python train.py --arch="conformer" --model="multi-label audio tagger" --dataset="two synthetic voices taking turns or overlapping, over music, noise or silence" --train_examples=26041 --n_mels=40 --hop_length=160 --input="mfcc" --spec_augment=true --win_length=400 --norm="layernorm" --activation="squared_relu" --mlp_ratio=4 --head_dim=64 --fused_qkv=false --qk_norm=true --inner_norm=false --moe="soft" --num_experts=4 --moe_every=1 --expert_mlp_ratio=0.25 --slots_per_expert=2 --shared_expert=true --subsampling=4 --layers=6 --width=384 --positions="learned" --kernel_size=9 --num_labels=28 --residual_init="none" --optimizer="normuon" --muon_scale="original" --lr=0.012 --momentum=0.95 --nesterov=true --orthogonalizer="newton_schulz_5" --adamw_lr_other_params=0.0029 --grad_clip=1.0 --steps=6100 --batch_size=48 --epochs=11.2 --lr_schedule="cosine" --final_lr_fraction=0.1 --warmup_steps=610 --weight_decay=0.02 --adamw_weight_decay_other_params=0.01
Rows from block 2 of a small multi-label audio tagger, named by matrix and row number. Rows with one number within an expert belong to one neuron, the router's apart. Each number is 500 + 50 x the weight over its row's rms, rounded and kept within 0 to 999. All counts start at 0. Numbers have three digits each.
Before each expert's rows are labels from the 100 clips, of 14976, where the router gives the expert most weight on average: "top examples" is what is common among them. Only what is clearly more common there than usual is listed. The data: two synthetic voices taking turns or overlapping, over music, noise or silence.
# router: slot weights (model.blocks.2.mlp.router.weight, 8x384, trained with AdamW), inputs 0-54
# up: expert up (model.blocks.2.mlp.up, 4x96x384), inputs 0-54
# down: expert down (model.blocks.2.mlp.down, 4x384x96, transposed), outputs 0-54

# expert 3
top examples: background: none; quiet level; second voice: none
router.6:552522472396530502579404455510592539489590523458387493572511462502506519547495588547451377543557509512495577452522454450600494516368466516426500567497566500500419517
router.7:505607463460515459452422498497583442511479494489442496498422499413494559535483485464433502500545492530519458535545483402562473433525415454445567494539495583605498501
up.0:442490616556492457550472549443428530541452548468562574549486541398473587480522498600431572554536431458454452430537462431522443375492483501440441519470452502532519420
down.0:521432513555506500469566510498400470484497486515497412509524449477449478541545400443470499531539495491557509519564535448522517569437532518428519481443429486554618482
up.1:513547595479451495500449521484495456497500552530560589435521533465530532493428480494459522548494550574457536490509610552423440449494519486415444479472483546454621451
down.1:485480513534486590590460592486470466432515439418509470431467466510458557607541489462418474499445580434469450540524485566486486537568522482568535458362457481478471506
up.2:500485578452499510499573500484452535522452523488567559540454409531394487555503513552474466516490518533523519438463516507478436514458505550476494421375385545489534502
down.2:447478543512610483542553533532583420446506535437566392391485551593527495535520489518435419471405469359556504609559490551422509458514531546500565475468477514550598528
up.3:436481580503406591541523549522472418506463508398482596441445512564477449425472480605524504554527519491466569465530551528527534526506468520412470512482476435519589537
down.3:515542451500510538547461583486492470513457451506494485552504497438542632524550505559540566509537460401540494477528467587586511520506507566593462471518426475459546538
up.4:521466545535464462493399467484464469404497587423505548535471512517498392524500472442579564504595536524563512545441514548592496501372520554556471506528509615497505440
down.4:487483538495649489524524462428528616445509527436490477441476498426426556533513455530357496469467504527593477536498481462559408537443579479470508469463426520548444512
up.5:451472531590455456527562495511460514551564481588421510439501610466471476501466573511535515523508483686501467480489540467462443544547473512467514464596530455511469461
down.5:482507454483495574493473482491539474533526479475448453505421412484563466401439603503486441501562460498530484486550538394485540443442437444473488549517506529557458588
up.6:462480539584549448494528582470473542532485492575489563449504466554517455492510536514514566554499424435451552519497582559480453573518528561504490449459584537514487432
down.6:471518512477511483531510480464471500391553450565540495487478548544486505524456449586484382505454445495433530509453520454513483533541592528435515501522530536668515476
up.7:504425466549525559617549517485551550368538463500510585470411472591494541487552450535473480601497444543454467491506480464518484406554486488604524513513487506543482488
down.7:445482487472520444606566459450439444513419498448519479451591471489513608523486536500510540448449483503621444440534486506505504495510515464479495436565493522454483513
up.8:456550557438508526444593638466510416435487405569576510483451499617531460573623515500610540453480517499474457448480511499515550468568471486416466511445519521512468480
down.8:532517510528495497510550558512494536557441439485451468455484484500551537502521455575443635406537498480397535465460533520508525445592443501576481454424449484511562532
up.9:508557533517553474507489562520572546463524589504497582520448546548539540483499515617484482563449445513525444450505497624466484513512530526451511373463545563540477458
down.9:485440516458504409480551550511486596408509422572619596446619562510467553466548444528580552410569539418554473493410434512516441519559509408623533507538440417502539475
up.10:515534537560464555541526463499476514553484499509446550445471471525513490529587501515558537547438484449464443429438525503452448613556466461390443497498528469572564603
down.10:542524513523505534481402577538487555482517610384469459498488489448455576545496568511472483636496463530498527490568416555530539492447489618560478474445585529586540379
up.11:544418519599560528562570497443481396495484643430495559474429452469491446552576564530559445543418491484566510423536470496505393561480529476484539497477409595522545475
down.11:501526501504441451479524441499478466500545516454578496619380464495533548545532469590380435436657551513570398567489398532526494436461516533534481499509502514483466400
up.12:475485631440551480573517556504532439514486449472504556510611489459518580526440611545542559521514434546409505503457424533502527428593478478483475384505472481491547493
down.12:475495523520519404574417518461504487531534459583575483487525501443467478475443596486513498561526453535582498631484506528460522449417498498464540510459350443521453528
up.13:529512586460490466534510450461486468550425452512479567497595444492425460513559509481494560565511478529438572449457499592485447590551467453467473458468505607577523454
down.13:515463615484480536536581465410576398455455539455414456540390421539467453607439548603528457511474504552504527476571563502562458613473461524535470468540450543521436580
up.14:539434564566446384533472541505454521524535492527470575481396532554414587488447546463494516520475456561514580416503513570389514485455528478444463520496537497569524494
down.14:497494521510438605558447476450489463491415488477434435581439578487534494499546571504501507494486541571504488483531526554528577499466544513467512511454432404493463530
up.15:517422510563515491524583574533466444440550492556490610485473519481528445513508452564482533468430516502422556520532485502430419555475471451449563402448486497510564342
down.15:390541438559460565546438474453417488470546551445432426530483371361529535476573554437510499550503507467493470541545501535423496500514470573475504611443520487528523515
up.16:487506483444533515500511490434407427501479562562503611511579442473477484578545496526548526434387564451445553543451492444546449524482566471548566571528472497480497575
down.16:529589486502531522456505457457453514462538510534518526514548434509544480533446495460584610467538431437587481557498534491443546545495520490535452461471471503467433508
up.17:514534584505471439500545505417573541472443508422596478546460505562507575493506419565505539598536521483450544485481487478505543448527470430529457430618421466510496490
down.17:545487453408506473526582526577470438505544517428532524553526472454486501433488560444533520496450392553478425403444549470507487514580481473458563547483591439546467584
up.18:505435510566556362571457562512486609492546511467478529513399587472468539444549462531544536508428533485424509522464593481492479572540559489544473388557485483518572453
down.18:527530502529539466535427523464482539482503506538432461415589570520552556493533540393489430471511550505457465480411465504576530487482460543443492449525502597586517446
up.19:499538547550497458506491454516362513423549482487488543435376560514506495508454477585492415424504457493579506544405422505469455512462564475440461506471496465540597450
down.19:511475551459494543453489554465486427440426462475477458467603553532517534546473574496472489500508491520549536516468520458527557631555511441580489540479493425451454548
up.20:475480476634523621624518520483417539492567574471505646510503509493534440505653569437462435465468406431493476447569447518470451472486487468443456558489469483549499538
down.20:439474451503468535494506437470406504545444508574536409503563526453570479516490612560417558517513512469505569431485520516493479512469537440479451453492458456399535479
up.21:512427515555528451551458423502542518502484534481451591521450553559418502517505547520490448509455501474466528440576414448532486521547463435487535518515452489484566484
down.21:515578435440471535443542444495510457580513480493497500568560469564580473519517445576526475491481448449607588513513506562533489530542456494600440450437533392404400509
up.22:503471518506520390553471520467516458534526534495542477478494462478554472467486443524441512536536504415476547546444552493449456436437528529459478452549410574461529489
down.22:508420480506554504419471514526530604542499535451500522512541568474457598414507483458450521453570504564431509464495553545459413455470507531544486460455577483481500483
up.23:486478549568503522562519434557441570467449490526520611474539566469466512427480464547424545521555446488444519526592497505373515515502520530549432500409498431564539522
down.23:485519553510499480453405529616503490480501587407528478497514460511572561516489522498534445555513492476539490552478461601489583464468500511534532443506579412469499441
up.24:545441556449487493547521567555462428484484508477527491518472493568457534476523529482488533460519473503507599458554482451537585551563485527540416349516505650426485410
down.24:424454471567485519515524519460463497464514451514513502517462460518534439585528506670549495478467475537502585498577587496561443519485481514365462549565473399526439588
up.25:473440632536449459560583545528352453449502491394522577504492499521480539506474471494550497523405509530529472534504481582469498539549405470560442419517453527521425424
down.25:511450510387485441467535514488485426568544450469516515555479499543581508479451581410437475466519513568444452544534509455534564424577472402539470505510461440414433621
up.26:493466587525572496612498547521453463495552615511552503477427496471472415538470515538469534548479483469494551396513525453447458483564368513585503379454505528531473491
down.26:566527419561486518553527501517548443543502581481593509570441510485559426495461455509502508588399563584553532562466424539397454447499493558525535568510429445357538457
up.27:514444447519473494522611584565466524411564511399507498530416477453486540503510436489485595577464532493496586561478482562492502617482449446557424431511561476526586463
down.27:579450537500452672509465419443443491482487463519636597541544543481521439558521436365449499527461482538516452519431472506475424553621453428530493532403530536494483491
up.28:494492476470606507484512537459479488408470585538491522504431518587520481477599587512564518510534598435481445524475583489343515564511458534602497516546528545565510449
down.28:613457484562526416632562451553482560473493505502597554522469606452593433552476531499483659424504414430535459516469465558614476482468485496445496490527507457437488447
up.29:581385556547514585520539482437481472480477527505504513544477534549522533563521543506433504559571472530480531412529548554426547496425476528439456382500474574542588518
down.29:573437534561520516529475449500519535537562484479550471568505456524447443547527519508493466408589568482484423504537501493486494498538541502585508487521446470402473592
up.30:438467614578519567540483528556398439531478547430546510482472511491577575471529510464479514561508519513560494438492595430437498488508442520456543478395548463476479403
down.30:452545482466615534482451498513539510604464517425401376414507509464457602578486462506400472478469508475595476500491514483529496497444397505446642542502499455487527498
up.31:444454542531474487646571410623484535412530564473548527565437522455547537442463499493502546549608505498499439470466475397407523479470471513415610389499487540483462451
down.31:576526450433536548553549484530551531555459530541479517465566498559484454397493471461540466482461449502489481589540489461455523476454453515573483553468568580539383482
up.32:478440575574552514526484509449500492524443554479541518489592452533522459512431517498502565590532485433466564436492515505432467498537528506495508480483400515466678411
down.32:489510453480548512500493583580420462438484485459468452431484516509493467458490540532516493466472527418466506514508539518509476553469536513602528525496435482468419490
up.33:471513506528483526542546494427458540476558504391447424496435436444486541471537545461517520567509490406509495461578502503548539467434421523567556457555470571462568446
down.33:495509439525486463506494451459443480592489564523512520513612540453399411386492487450466533477521545528530576611595468423539497458422451519535451523493482490456468504

# expert 2
top examples: background: everyday noise; quiet level; muffled (low-pass)
router.4:488452587540570468532507603563434526447514558482509578503480527470467523599552469480486533537506389540383445455528464496437470443489443538469573431543466520555504513
router.5:499521442528440537465514463483536494485432446484538452503524465455534465511521481479536510392499552488552444521525512474575567485497504533517483624477550454584473557
up.0:453540625469459492545527552407529563539529407490482552502434445543497522521506444651473569550530511580516490608509575603485489465535444481464481451497563476513521493
down.0:467411467475553456581392537557445518486486449447398516607509452465541450377545414584504472448560443502572535501534551580466493446542522493521441529504540508512627451
up.1:526503496476505553507452552489456499447511520537529530537459475457479510502488568551531489618500493492545499502575527549485536441435463422497432441465573491497503394
down.1:455497561529503477452537405468633502481577438488506516446508479520450454516513515549537516594491451444568592519485626501552547513508567563542496564469596516523495512
up.2:572512517590461470460505583540482515559496520480522374500433523606595550498639496612417453500488439588458543435478509510536515529448486586509466442498511501430558422
down.2:430544600415532548519486551545558557443560517440470431492423497557505521482481462522452527414553498503439501459577495517455524439524525540523499529479537475489569499
up.3:488469555528511492500395498468417544488528599552462497500467522494518568472453522537456513551533498488521500504426494558463543541472598540472438540544502468508538443
down.3:519464585525536532471549480499511473557412476428410454518580452506488451431474417543500467491551401580535549491500510473475619522557493586502472514444521489500457503
up.4:516424600504491487435495467486506500543553542532567502472435614527568488547458587510460507521516477588553556428482497540537506528556439453518513431502469478386564477
down.4:519506506521537484475465562396470561511522518496525536525464531522491467569573484587461546466538519465556549449461331529561541464420550506488509408458505408437510483
up.5:557497534554523409610568474519438477522564564610546551500396490511516435472410472470448529481522514502585608439502496560464496478524419530470528431547548534440540484
down.5:487534434541456381527464558514473466514475538486481472604541504427488521495466409449500451408493514491546503456483530552459551524459438484499362450482493464550494502
up.6:532521496529425467469443543511514534453562504509498449491446570492470539473471511479516466488589531533537506546512548510511444521482511471461477473521536603550585470
down.6:467459455440533553533538510536496486553446480570472463551554566504487498445475406451487455492490472480556504461430492463481442525471509566460652481472490540468480484
up.7:582541513554516488482416586537483479466478499523565515567529551536450555522531449480513491499588446523535524461479504516565556473431570599430435448481461447550524431
down.7:531427454586476501560490580502449425427536585511536572532554413462514491523557470478489451443482519527544474544529443522593411511464495475490523494465533498445471425
up.8:538422540508491454550489421495507536446630529440594501557486511533496497577568529504534477537534403587587540439536523533490493468428535520474505439451511530517532385
down.8:448535431389558610546494473486506494469601461550582490570475583464509452534600432488395459496385556451516545568458406431583536533423549471440603547399427493540395477
up.9:548409582471521474594507556476465440566446568456534488500487539519491533479444482528476432518457406456570523496428530519444500463498415533471489430476497553529491507
down.9:417436451469526490563456424496454518508511531496586501503551558544450527528459502517505499516549463481480492443492522499529466461515576516435578560551504581580502516
up.10:520456489459546447465522587415477395550593575539520471557497528504515445533497471500472413475524471549422559492417494501540493461534486438503455527507477557473562459
down.10:405549568515344536499457476422436514485511473504481435469494442530520547596619511517555454492513502455362529423455508481590458481433483472528500493502467608518571502
up.11:569531492545560500511519551427416571524560579389439521468365503523493512556565536512499472497421416610560519413467546565544474562453520468553429403501524477597546447
down.11:436531518447541545517503458492471550530531525475469577437519490438488334533487432430506493492481504525463490430461601463441501449550457497504455443436552515523573541
up.12:507475539459546545515574466500405533516508541449476501499371450459489498538521590591537418584590469575548481408489472496483512422443469566420488464509536568493517470
down.12:585513447547559535462480475485486614610520502521483503555542483490441522508520497393427469536495485523455438496430462405436530614496546441440510428560490433524524450
up.13:428540481425394489567525523489441473536540569489517508530440518477588427473553547522534629528530517440510430561558453469473490579474484499413403444439527487448462469
down.13:494509389450507542530566376588482443558528491517500445460557465466491474517465468514498557397459507566514488517477455447624386626465511522487501509511497473567373480
up.14:443498552623461561538534477511432567476507563555432485463520501487494480535457508504519564485551450499494467509505502448471435409515488641549420453484502554586524514
down.14:511588424514498569487558545559455510487466532489534480538577456494607461529554530533426533522495487378517524546460471485467554535471446409472460461466487504418487490
up.15:486434553502491533538481540508486490567524497435488459496441573464545523469414474476509455479457519512507463418468542536564518357445440528396489498527546559488565471
down.15:560519493544575532508543569503479618422554507504656579459563483495495504511564478559473551467488540554515546481454485508488525449518451542488524471509490476458466448
up.16:485548501572515517567496551496535440505512544472510549500481573407458561501526566489455599476529505427497535537494465490535418480513454540484506487512446527534544440
down.16:547538472502554496558482464471441436427518437443422481549517473612636536473456501472528565530490504478519482489562589482547552544507495508437541452410460423415449440
up.17:518534455492592515560420481465468523535539550517456497418519508510508447441555577525520539508470520610564511456485562529525450481509487579519466540465443448556541439
down.17:566594506452616518453587491502447518421505456395462473509518433525493413476507447497431439527573514482478454540505448414552404637437479514566530538539473622514493521
up.18:533506546474538577534544471513514506529511535409481563496489447542450382429494571484506405608511512573528490491411554515412430513405520361514499493490458478503505483
down.18:363487424457472370512534534457428479489547418465513521550521486525510555537529453498572495481508552462508581540472433503480479552527581453420518538534549522434511549
up.19:428526521512478503561477539509431597510564577503511533473490604471598477437571589485545472558496499540441500455487492484463513455560474538463421481467523529533509540
down.19:516451633562445561521521422428492450437569487538518538543463510480453482514402526467499426473393511523544523495513597559507525550465495549503501469502576464492445503
up.20:477461548549382427427381462430400553482469522477427551502497539481483465501447551553543581437533427522448599445463528560496485526437510480499436509564497430483515509
down.20:376478427523455498478493403479471544543482468612455552506460482510458592524474497488389552477500484411516492536486402535463562493472437465439525501466564557460539442
up.21:518453630403573423546465492531512518493530544497447519458344535538490496490528465583491449508497496653477487475589476482499546542520502487472532440452529506513480420
down.21:513496515545432385402516436395457447490388488542487493457540447453433486486484460590540500494488521459481572546561463535517526561470472524468447525574500542512422527
up.22:469474617559472514512507480608439494437533564545565419508502435510487467508490527552585501540528505513479546467491545520453466490482511464446470477457528532502487541
down.22:487600548478457504558585343548449495577529442511423362540546414600493458525404586560528396553437517616452540560503486467506594489528526459440457492481541522490441434
up.23:458493540479547460544529621545537495502505550339521603503424546521513506516480439514525511536466466493385484460465564529493445530538421499451472425504443560482553452
down.23:485557503573479502494558515474501498554509526455479447420477506448528474567498490511474551490467452453536456432415501509490441483575457565514470381557501486420483469
up.24:535479527530496376596477537510461507533546486459507445509485567539483504404510469480453473644518396589491476512481531596485461462537501525468494420464474559508587459
down.24:464509518414430511459445477469437464567540454589489441563543483408415456521504611527556497443524535539492537479557443466563437510549485459436637579595543482557445579
up.25:491490567509482519522480526550546489479456500436515560500418468482518488544566468634416510674578427530522493484628565475521395424453355518471514417433595480483491459
down.25:373465461488550491391482491467481520498511439547478505609568497492474403573532586473519428416445464514543572449497594483444526455533495514466565522551506463573600486
up.26:609533595470518501511533523558469520454581603486554482522380621536527423446501552525472489603477535453575498561451464532518550486541506519470507504459508531509444471
down.26:433447463483567411526507531519489540464488558519451489476502488502453474478432495420525549497460492412490482588538469455410506553513421403470512441546515472527438513
up.27:465386537484544416584511544503555566467558623519519562509433526505498518473488481529520468575472500460488502636532573507384502486485450491457453411498517436484550444
down.27:496528462593463522526528506526395437535525477472465503662523429495473416525479513552510402523509442509509546486550492381512500453469513547556545496489523484503443503
up.28:537549519444475479512446517483509488509489506459546561547421454568496443564510490611520462518550494514589491486536405610510440470389449463516441372463516555508497373
down.28:538525536490491523525473527538450588514547472527437501488556519451586528584475525491452582463478464423425542486292536460457454513501529506442458477486504539398497473
up.29:498489538539480446542469542490459540483486555477474486555409553458503419462526557533444429591531518493425518531490581547494450483524487549501456408394478545496560451
down.29:540545464617510501505520490495438495535526471490487476430509552515455437503544502507525424579542506572424538444532443394524589573507510509460529505530567421543594421
up.30:480507583557477530376557448496455533504538470421566565604526466517554554457441573513534552583557437588490413456445548436514444539424494587456555446515520512514470492
down.30:441487432414453482486498586515584460533538560496558474477496446493517516485541545510442492547512472440493436559477530548462459519523483463483516522612476565543496485
up.31:521518529551557421467415566588484493515553527453493500500462548515459558431526507510403511516485472520537530532574487584551517450459519591475442468431447574559543457
down.31:523497452502512488547553544566431588531489434481537438511520571426556601384479469446506485433538457492511475519425548467483553510495509569471498512503447464473569393
up.32:502507488575447543461511517502540558481550618497499510548420490474478506495511602472458505442545414488436533449407481484498368537467448520419486355466395539552456411
down.32:541569588571539564525568522527513419522544579562529568473510499610535452464590524405618486555459510479546569587538476502449519501554409463574420500452501424463434497
up.33:497440572545451474572473604489421521597509503457612528489475496445527509449498486614537483556423424485515485468473529469520555525547551576496488360419495598442551443
down.33:449518498511531428506470547524593492549523475488425491499482608506527466467513473456512488514420555513412537417482617482458469592522398498579551592522526519565564497

# expert 1
top examples: music; second voice: none
router.2:488580593446472606501496544544442469470537495451475564579423522522518524442491528519435511606491420443506518407491475524424456501522626495423461436447557519517573423
router.3:505421483554470507548523464464536463435462540546479488467425416507484447572497440552564424469528471510572420557463533376558474434454447528484556547501525458482537529
up.0:402406575522542472505470543523415489543515514564534520439464544542531490423491488506483423577499504449543563438464568437424530425505494542532468506518465528495637598
down.0:435495473533414544591493490492443594480487525402492493514449502471478446542545548391543518532495449550385457554516548429447513621450427569443522521426517445450478468
up.1:496469449481521519557542468514472583420447612464536550573439474545448574495519436537446590574537476489472406521512466469523474528468576540432449397473428522533512409
down.1:491501464422485477501392425468564514560491573523397426509495470551426395537527416565481489572598565498452532586561564396543582436490387534519465591541534533534552578
up.2:476486592536475507497514500464422425464523519541498499543443515505439473534546526595545455550482413476472532419449501424472406539612448460421490464435499467603510620
down.2:509509580473412513535519426487485592509564485504414560445595511456563422392485553427569470525540570475442546539390489441482635452490413435506444460436502604505450410
up.3:455499535473501523466527504538468500547535506485525558446446527502522531488628459603512476573517424520494512518553567515517436462506512452430568453452517515531478500
down.3:524520397527525406481522491560498547558475495456572566519478460506482462433565467524475531486564529448476413534540491499423545481499605445558542476491530429510569474
up.4:532440596509537446574540563557591480462559524480537552417433518507422560465512398516537481509412595498450489424442444525509461462586472489459471384580492551543554401
down.4:464573430542447484534560435425527507503435481497502521488539548518540514580437538467417507537497405496582570477397497553556541515452544522468540458396510465490483533
up.5:457522529557545496474447649527515549548506627529465576496479539508404480544474568473515466600600463503547531502467474526461436514455507453489494570419478515549448369
down.5:508393450601471406536442470459483445529439463535577540489397507473544551541524565588492568447476525585535466401504499488530479426486445474542537508553569445614476564
up.6:542520544571580525591498465492523434466489540450573627486505451488560469583519499588588491521508502577553473449511559509537490490357510558515550523538562561497451520
down.6:491477424524495508521541454559542537552437421547488609456506577551485490425450499553444503399466470562501480623526578453465507569503523439501384424535458583548548506
up.7:393504519617549479549511580543458509515522574537469555446412498492449442566560578471508493635489426536549513363528565506405429455483450424407510492546430534465590491
down.7:530559585510554583525505495433522581513458532398448449557419535551536510632447445487494502460448483515506475563519574492524441539501427436430476486516405430451544458
up.8:501443558526535446564465508538445527476497482592459582427416605510535433511457536507502589581472396570401483473560547521405499478566486399428480374430449532525518532
down.8:432460472481483469534434508551523532423499510518506544506449569513434511467484485450584408439478449601420407549473588492432486539464488517548550438456566500483418459
up.9:524525540447507524497517556480579516559549475485488484484470531509590393492504474468509519538507563550436578460469482475449566490659399448388528454448491511476519509
down.9:549619528433563514409559552440542357517564484469525493581482453562539466463486506420523430509425480492437530381432492514429557528592457488553512459475541534514440506
up.10:454500566543552531604547501565491535491549549501483577485399414524552480544569506517452501517564462491451613440476572469453430526516546487501484468556522546505530476
down.10:519567511456478531555547481475499518442517504476519544477600434483498494613534507519554470520504476494523496409440469398567404458545523519495457498547584497567522479
up.11:531511477611569433522520561531432557515460522514473462485341451507459573410428474533512538569538491463517462497463466501441499462478464543481623432476525548499517453
down.11:528526467520505476345499531471531442509444478468557493482557552426425520504392515494476481465528527519507556527554468498448500528530540499536387571606546469555428515
up.12:452506479518457553543475530550469451502579485429465527502435459511526471568567497515535593554585509497434457391452560574385446448528438520418439512459441492482524459
down.12:445426456524431492438545477535480510499456500509493512447553659414551557472447512554573450472553592488472538480512599431513408506524506456476485561552462475551513602
up.13:470515600540482425598559543465451489479482519456505483539426525450517481531561590485497555612533498518475510424562540549496448503456428481472446420506496452530546488
down.13:625505488477513479550503489481530483565578545461622533510503528469599519508509581496494481479428404503521481566490454511520514449451570427490610568540499533561494460
up.14:553519480569433569522494504455505478490467556505502529538525446534456529469532524452486497507542589457487474443553505526466465474444456492524428443416518443512581501
down.14:464468506540468554451437523516549493479542606578392472468436432446511499488448473524557552529467476551503525543584543494436429493431405498525456539543506542501500560
up.15:505507537502527489605512516511532554407483636435537554465485516476543535589579529576520608584516422482519353530434484599504551523520537439501389373483515476478511449
down.15:409433447472491531562531426564458540512460502489478516525483458584461552556515389544403513561425514469462536514538558591427519517486517516507449543407541531489531438
up.16:489494645503518589569531579448420502483538537506458439523527507531479533430494500474516497456581438525505584414462475511436564494445510541434474463443453544605478488
down.16:491545487516426460561441414451469544517517565527483462515530422461538453496492517526502484545538478465574489589563411468483545401440485528505559496548543504582482471
up.17:488553473508480517553536510492469588510539444494559535484461549549570513497542531543551509474602480410514537447453524487482479499497498497465567419492554514494472466
down.17:572562492596510505478470464471544476559534475537446550486463412524528443529475591551449503399484528537467432465405531559522564487478532556506512578410519629553482496
up.18:438501483544522455539427433399427540484612569468494519503438583493514506521498586538551516478494557426443571440477502493476543503431416502399449522456498502555622441
down.18:510498539508407430552455463541438505512533556562545584467579558488554574468452434484529534479536415520409435523467483526563459402578464517496499461526471535542497547
up.19:475522459492460461445473497447490543512497633513411460535534465488535506469442547585471554532476459475557536499585481580460574519456511518502502452440527552477610491
down.19:507538533523507599569532634493522477478438520532474477516594476486542470539472482499557523570528471516555509492475502573544505501490355509409433490449484503510513496
up.20:538450470548497536564554534493485475552461478451504506580464458535455464440449468512594433595534440539445476482558582532506491525412520544480547492530517508538469522
down.20:497539525524459584521539577458497435520403481435490537539581389540500472485540512467518454561530385430491512472553480603541521561535469510523449521457498561598467446
up.21:562507551545457467462406516470546535552540467463573608547454495537550433550505490512459481592451416553565559531459474432524487488544497570532494489574520581552395538
down.21:525583507513513538390468503439512440521488570491517543532467464447605511473464560423510466401564521432476465497589486462510437547459398554405482516572471511548410545
up.22:443429482514560478469504553521517539516475525454480534611438484589431516478554572467471576475508424644548544517462545412470451557553410542515487447492496461576553404
down.22:492471496521469385437455493478473479566533547616465582427649488527429461556371488426489421419503450474479452464451523480500496488541458573494498518546549503548614527
up.23:487484505512457476418549498515439482523438415529516455517589530474549547521542509516496499425433483509543474486455473457537552522540517525481465485445499466515510476
down.23:526541491468537488561457505582506504497523468528492596538459530441508498464544530511397584549462515521409525507562476564550505413385455516481477599465510510499561436
up.24:562521545488506478598439509517652511487519503403601426548394557500517573499515538492429520573507481476505452481464513523500464463455511464508579396433580528503444494
down.24:528573463507462434451553493550513488461499560528502527467593481480503516421486510501398526415447457446563564543511520412576574531524525513561483450391544505496432502
up.25:449471514512569463525560587587550555504453568474473469472509527501507547430537461466442501580429560582462468407503593480439507620464499496480474421536588484476530357
down.25:510519442586428381525557519531573507534484482474596445491540553453530579438568533462497483497412512523446511601501499525549487475503487586423497539524440466410477496
up.26:482430648557549542546495514421502459511508545433462463563486469525445455536495445545553537526478499460628564487505556476480438477438450525457546521418482562509530475
down.26:475503507508489526488512477543548472475472407449501502612512473508540550453515467461450565469484379505568413465535453642469346559516435544406640500484523550465405429
up.27:563459572495538525560464548579449536508474505445468468491539397471495499498461387574413520605452552440535419499477466551429473414477450518473419479467461531539448492
down.27:403471534429522517473514395553529529535494441446493451524499563565464448418555547468446484438505476471525497441480513444487499535459581429514500522412541548582494459
up.28:530470681438539516552488507472457476501556490499511472512427554508536517468416524488446550584522512479611529472601521664423495469510484526413481437449470471474564488
down.28:491517401514503521432430559482496388505466504459498461570573482574486437509516462507484415483450472494503456466568541518546519472471507585564542506647435484457440520
up.29:519463510523507502582546548585495554513570461426596595413403540480543542479460426533510539649548478556443514476427488545531414456562566486511429390479521445489572514
down.29:512542479484506414506482527533503465531509483533572476534544527564551520517432527436481458528446416516507420485481558531507529468564467555401479500566548552539522473
up.30:513528520501556534495548534484520509488496555446379523526496425552475496525510501398436477428500496517503585462495440485406485455491545531495529507509549563528506494
down.30:549475473541501491461393518387480499420540386500543502526514537483532461501583463443479434467448589529490555453475527491501479501461558450552456507517503524508560454
up.31:575688579476477473528421509492522548454560524568530550498536498545504510532508574572505517449484518481414439541482489583559485522473509535457443421479526466504433490
down.31:417455460557501530543513563580454497499574464578539497484588527386462536486571538433504423511516496478543487523502467412615409602501528433476432496438455496540505489
up.32:438444590485517554547485513554489505424532536510504450474473466550563503479602502641516530529531434548519526441518513570463451377566470467450450412462474537478491508
down.32:472474564530453520510496452481471452511494467527515477528541508491525512460364473467459522532498528474443419525580521491497539559533532586552470462605400449526470526
up.33:451493537592490472610471536483548493500556513446493571466508516479497521509477477543526612500521541474400493514552501564487440523568466510597427430455466550444480471
down.33:481499476462510486506475411529498488545488525512488528577512612544559479455532457403514421528450430568558446473526446499514510510388526585512583512556584549474557482